{
  "dataset": "procedural textures in two colours, tilted and lit",
  "train_examples": 195000,
  "loss": "l1",
  "mlp_ratio": 4,
  "inner_norm": false,
  "batch_size": 128,
  "weight_decay": 0.03
}
Rows from block 12 of a small masked image model, named by matrix and row number. Rows with one number belong to one neuron. Each number is 128 + 24 x the weight over its row's rms, rounded and kept within 0 to 255. All counts start at 0. Numbers have three digits each. After the name is the row's rms in percent of the matrix's.
After each neuron's rows are labels from the 100 images, of 14976, where the neuron reaches its highest value: "colour at peak" is the nearest of a few named colours to the mean colour under the peak. Only what is clearly more common there than usual is listed. The data: procedural textures in two colours, tilted and lit.
# fc1: MLP up (model.blocks.12.mlp.fc1.weight, 768x192), inputs 144-191
# fc2: MLP down (model.blocks.12.mlp.fc2.weight, 192x768, transposed), outputs 144-191

fc1.462 112:141146164148096116181107113142130206109113160131121153114117120157160066134136142126101072151132121115103106099153115144135135109107120128145118
fc2.462 088:155115107117106128218145128116131132105119077074104101144137100105117152094126134155148097153151168085083102122109106110149100108148112139141127
colour at peak: white; pink

fc1.606 093:108095103121139128143111117100120116123096125119126142140125123118120127116126104133141156113107108138129152112119125116112141131111118116060147
fc2.606 106:145110126148142123171129123137150173146128152103140102101163136118124155125128131129139092132118127123116087144132100126123114129129135106252138
colour at peak: green; black

fc1.705 110:147103086122146115096136133133130125149124124127109147113144139137125115129143130133133107131129136141127077136122125155120127151164166137101145
fc2.705 107:142117162108085160094105133130118149107116172111092110142132114139122103135121131127144141134168116106113181147133137122120115137110131125236152
colour at peak: yellow

fc1.2 084:119146153119130137097113114128127124150090153093135137102132120191151255106120118124126135149144140149141113131079112111176170122107190107120141
fc2.2 093:117135144101112116121129128108131108083164182101099139113095102150127072123159145124130144127147135130127078107076112160181144125095098135065140
colour at peak: green

fc1.427 123:100158132120098074184138130069136159132163103093136130112128130157119044136144145135117120130108114113148130118151104138089142111132132155169101
fc2.427 130:133149145122153127100138118151113105140124082120142101135130114121138105137127131155087135116110140088114148152158123130113147113081146107024141
colour at peak: pink

fc1.5 090:130146145138110082205158126140142138123146145104126107143143132103111142126135154151099050153136124133129133115104117168137113143126146130080125
fc2.5 076:116154126066101182141136112123140123113101093110104133128078125110124153135149118102131082129122119134148101072097152093129126156134126114147139
colour at peak: pink

fc1.248 145:151118123120132108063136102147125133128125129133164107117116120105140141115126171136114145152117132130113147124152129107109126105124148128188117
fc2.248 170:123132115161155127153121117126158109146120116090126142135123145110123129118105125098139148123118140144177123125147148101146145084120145119074106
colour at peak: brown

fc1.468 090:110093104122168160082162155132119113109139115186120113147132113112112083080111142131103148134113107117125099120135099155138092155127129113141122
fc2.468 103:146167119093163125054165102136129120148129103170145114139104142172088131113121110116113099129130117128134087116157142106131107157123124139096119
colour at peak: pink

fc1.306 103:126084000113142149117113126114133115145160129104143126147149132143114157131136124123118011124142124143123093116129118146128111111145178130096136
fc2.306 080:128142173101192112132108118133138126123101132134130101077117130153147126132117140131142071135102094104134114127119132133115122114126133134078102
colour at peak: yellow; orange

fc1.223 105:120105137131131139133135103100115125131121144133127136120128104089143255108104146128147083126145142134158134144144136068126117126130168142138138
fc2.223 094:153149141084134129127117139118131109103118134120123127115085105124114109095140132141126127126092142110106132158147153137112135108124105127111093
colour at peak: green

fc1.479 092:137155045126146146098125108098129179103126158128162121123143130083122166117122093131130156136136131135126128141157118152137122094135095124133116
fc2.479 070:138171208108146136117133153098115136147140203157116127111122110095154123102111140122108134160116158112110115127125127142136141160127157153128084
colour at peak: red

fc1.586 099:126143090112131126166152126135120144129115139115141127110119123167111166128123115104125115118116139105128094142131128132124117129131105113134174
fc2.586 074:124098175141181141173147136121149091129127136108170130144172119172130103166115166136129104123124159115132123114141129108114169149134137127108171
colour at peak: green

fc1.576 082:111105050114136097127121115130139124105130138168144130140145146107142210125132125113085060136120153086117101090113112147159139132132148118083109
fc2.576 082:114111144183145138130107142118114165154127117156144122119152140125131110116149138119121061129151115122137104072093141074130181141109131113111109
colour at peak: yellow

fc1.239 086:130138125133114087115119140148135177147151157123171129124106106068114089141139177124115117133102142135078166108108150143059154119119153146073090
fc2.239 098:135130133127089108145116069118119121092128124136129129136104095126122119131121172137138132167115146097145111167114147068165112125178145157109112
colour at peak: pink

fc1.686 130:116136115106129073111109130102127121114115120119102144121136125020119082141116163129116179117116156121129131125160114122114126112149000100165105
fc2.686 153:137109133142156116127120141120116148140120108142154141128146163148108103149158140136111139133128130140108085150154101158137130142149132105000141
colour at peak: red

fc1.489 120:144118037138152127142135132139121157148129143143143106141134127069106094121131095134132094123117119129116156142127127097130116146142131140125188
fc2.489 087:132164145105100143123129142140121031126126190128119138105139118117127181125137136143130083128103114142139106150137125153107094131132122116148140
colour at peak: blue

fc1.15 117:090129120122116144114116146125147184114131132120114138113135115200167147135133100128116112153122137138128135113157138160110113108105143119144096
fc2.15 118:123105138126123092120111170126112130124094160108102111119113094174170128093135129137132119131082151115100132095121121113098141141120111134067136
colour at peak: orange

fc1.302 110:145142052125139165053119106137134164091132140123168157124131147154136139109128110145123141154133122127167112120120123165114108118091071132160138
fc2.302 079:128113158120100114018147114115116142125117133137144139113117129165118162111135113123128106135127111127092118112125127123110117117145130116080135
colour at peak: red

fc1.557 144:144129150148184116226123113133125093126126132044117124121122127078115113119123137128134111144121122119141152124113132119113127127156148127123121
fc2.557 147:123155135123136109144140138125128149138128122129139113142149129127135120125114140125125108132143118142206134118145148114139099118125152150163146
colour at peak: brown

fc1.231 121:126134255121126127144124121120129119126147144129142124119125138160133000127142139118115207140126123136130117100124123127145113117113111132101079
fc2.231 079:130125059136123163144112158116119118124097156129137157121097134172113186117140140111147211112104143108136086126115170150133125128125141155105122
colour at peak: red; purple

fc1.188 109:145157137133160149077139146142133143118140131146121134129116138099126061135123130158120225122135130128118102115132124155120130122116111124137161
fc2.188 102:132087155144177161131127129117121154152152103129149110151152119157070150121139145126174129126063104134134095143122137123162132138136106122090130
colour at peak: white

fc1.549 118:116136145134121120201138123127124150121109135083126124133127139062108126108101124128118112131132116128125091120122133107097122134143132123099134
fc2.549 102:131105146177116143028100140142132128130164123127163093090125136126144111115126132117117137118066136134151145130131124052150156110117106152096131
colour at peak: brown

fc1.36 090:128112050112115122189064126141110151106101136115123150147138118196121150115136132106161101111113141135124102161164151082098109130134155140137108
fc2.36 076:110113124134116126188072132143165113132150141174124120135177127174091111122150157119129114094104122150150137142162103168090151122116117133143128
colour at peak: green

fc1.718 122:125129197114149139059129120125114166115105145115138133125123117082122146100128127118143147145122110132136093168121143114139109108124115120128178
fc2.718 078:100139050103185150056131153120135118124132105130127143110135102055147167130149128135137109143133131104111101138118124133126097130069118137125132
colour at peak: black

fc1.8 091:101124185146112109196161164159140177116143138137134152127130172097137077133120135114119109118128102116148110079126110171121096145113131120128133
fc2.8 071:120094091140142129180124120105116180156130105107103129115078152092142146111121138132102122133126120151152055076134111113109117122137136138162139
colour at peak: pink; white

fc1.387 092:143102073130140114117164146092130124105113145143125122104130105096125212090148150108138036115117147121118137126185164095149193136142153128123112
fc2.387 104:114146124143102099134157135116129134157133151136095146159149101115112115092153107124130110129132161110121158143158137161129172151098136128146116
colour at peak: green

fc1.244 088:155137186120166116072152162122134124124111116161080126148156132145153209099161108095122151105098117105135148167073119182127100136166154125131142
fc2.244 090:090137124114137143065171095128144135122133134162100161166114083143123119131147179115131144124151105154114101148082109069114057133126154135141136
colour at peak: green

fc1.30 101:120134000116125144148143135127117145134127122126114127110126113164140141129148168127097161128116107130126150140118125122117132131171087133099132
fc2.30 074:131086204156114113172144132117124152118102076104139126133128119165107109123135110137133121117100112139123108162127161119138134118094208154139127
colour at peak: blue

fc1.652 113:109122124103137101177128116111125100102131122062126139133120116086142118098114126122126094139115117114152107136139140086120110121112093116146091
fc2.652 121:115162147124143117096135108134131088140123146174138106133155135135141123126110120116135123119115113136160138145131128137142104135128136134255116
colour at peak: brown

fc1.105 105:108115112130152120128111117141133166149100139106143137166138128136138255132127161129143110121153119099096181114139126151140163149148169133137105
fc2.105 101:126154102126105144119108095129114101161123170162135103105162128146104127131146139155146094099116106104139113153114088147147090184115145109118114
colour at peak: green

fc1.492 088:121129170119089166125097144149145158164106147148135143133137117153129122109127163138147090135138136129116164148101127118111164130121103129113163
fc2.492 102:111125124167104133125140105171131150167118128122141120133129128122109120161137115125126150129151098134117161146113134130136158083134152140190132
colour at peak: black

fc1.11 090:125144177116140115125142102163096147144111127155142138130137118154125180141138099120121122130123161133078160123090113134162112114116144147163129
fc2.11 082:141099131167136138112153111135166146128133126147136134137096117100117151142141146119118102124101121171132100166153088114142113142138128144080141
colour at peak: orange

fc1.127 107:107094094120160135120129147121127141134163140118123123128131111171146006136145135127118146144123132130147176140098147102107101141121091115138134
fc2.127 110:113132134160115120113134157112132111116127139132127165148119131127139112113124108112129222139140159152137085150150158122126165078143125127088094
colour at peak: red; purple

fc1.416 126:108120074114124144151125112121132134113107121118125107140121130204118179123127118113131011115120138120122139128121126114137115126127160129093099
fc2.416 092:128087122133128117168135118131111079140143101152150132117101122195107091142119144132136054112131145135158095134134137120158118131165142120109142
colour at peak: green

fc1.397 132:147173110117095126120135150153132154144106103146085132131132136147113098136128143116122088126109105121119133125139126138131129137119148125126139
fc2.397 136:111139133132134114149128134138135127127152070159147121111160133110129135138122124123130140145116117142148108129128115123137108140142116124074128
colour at peak: white; pink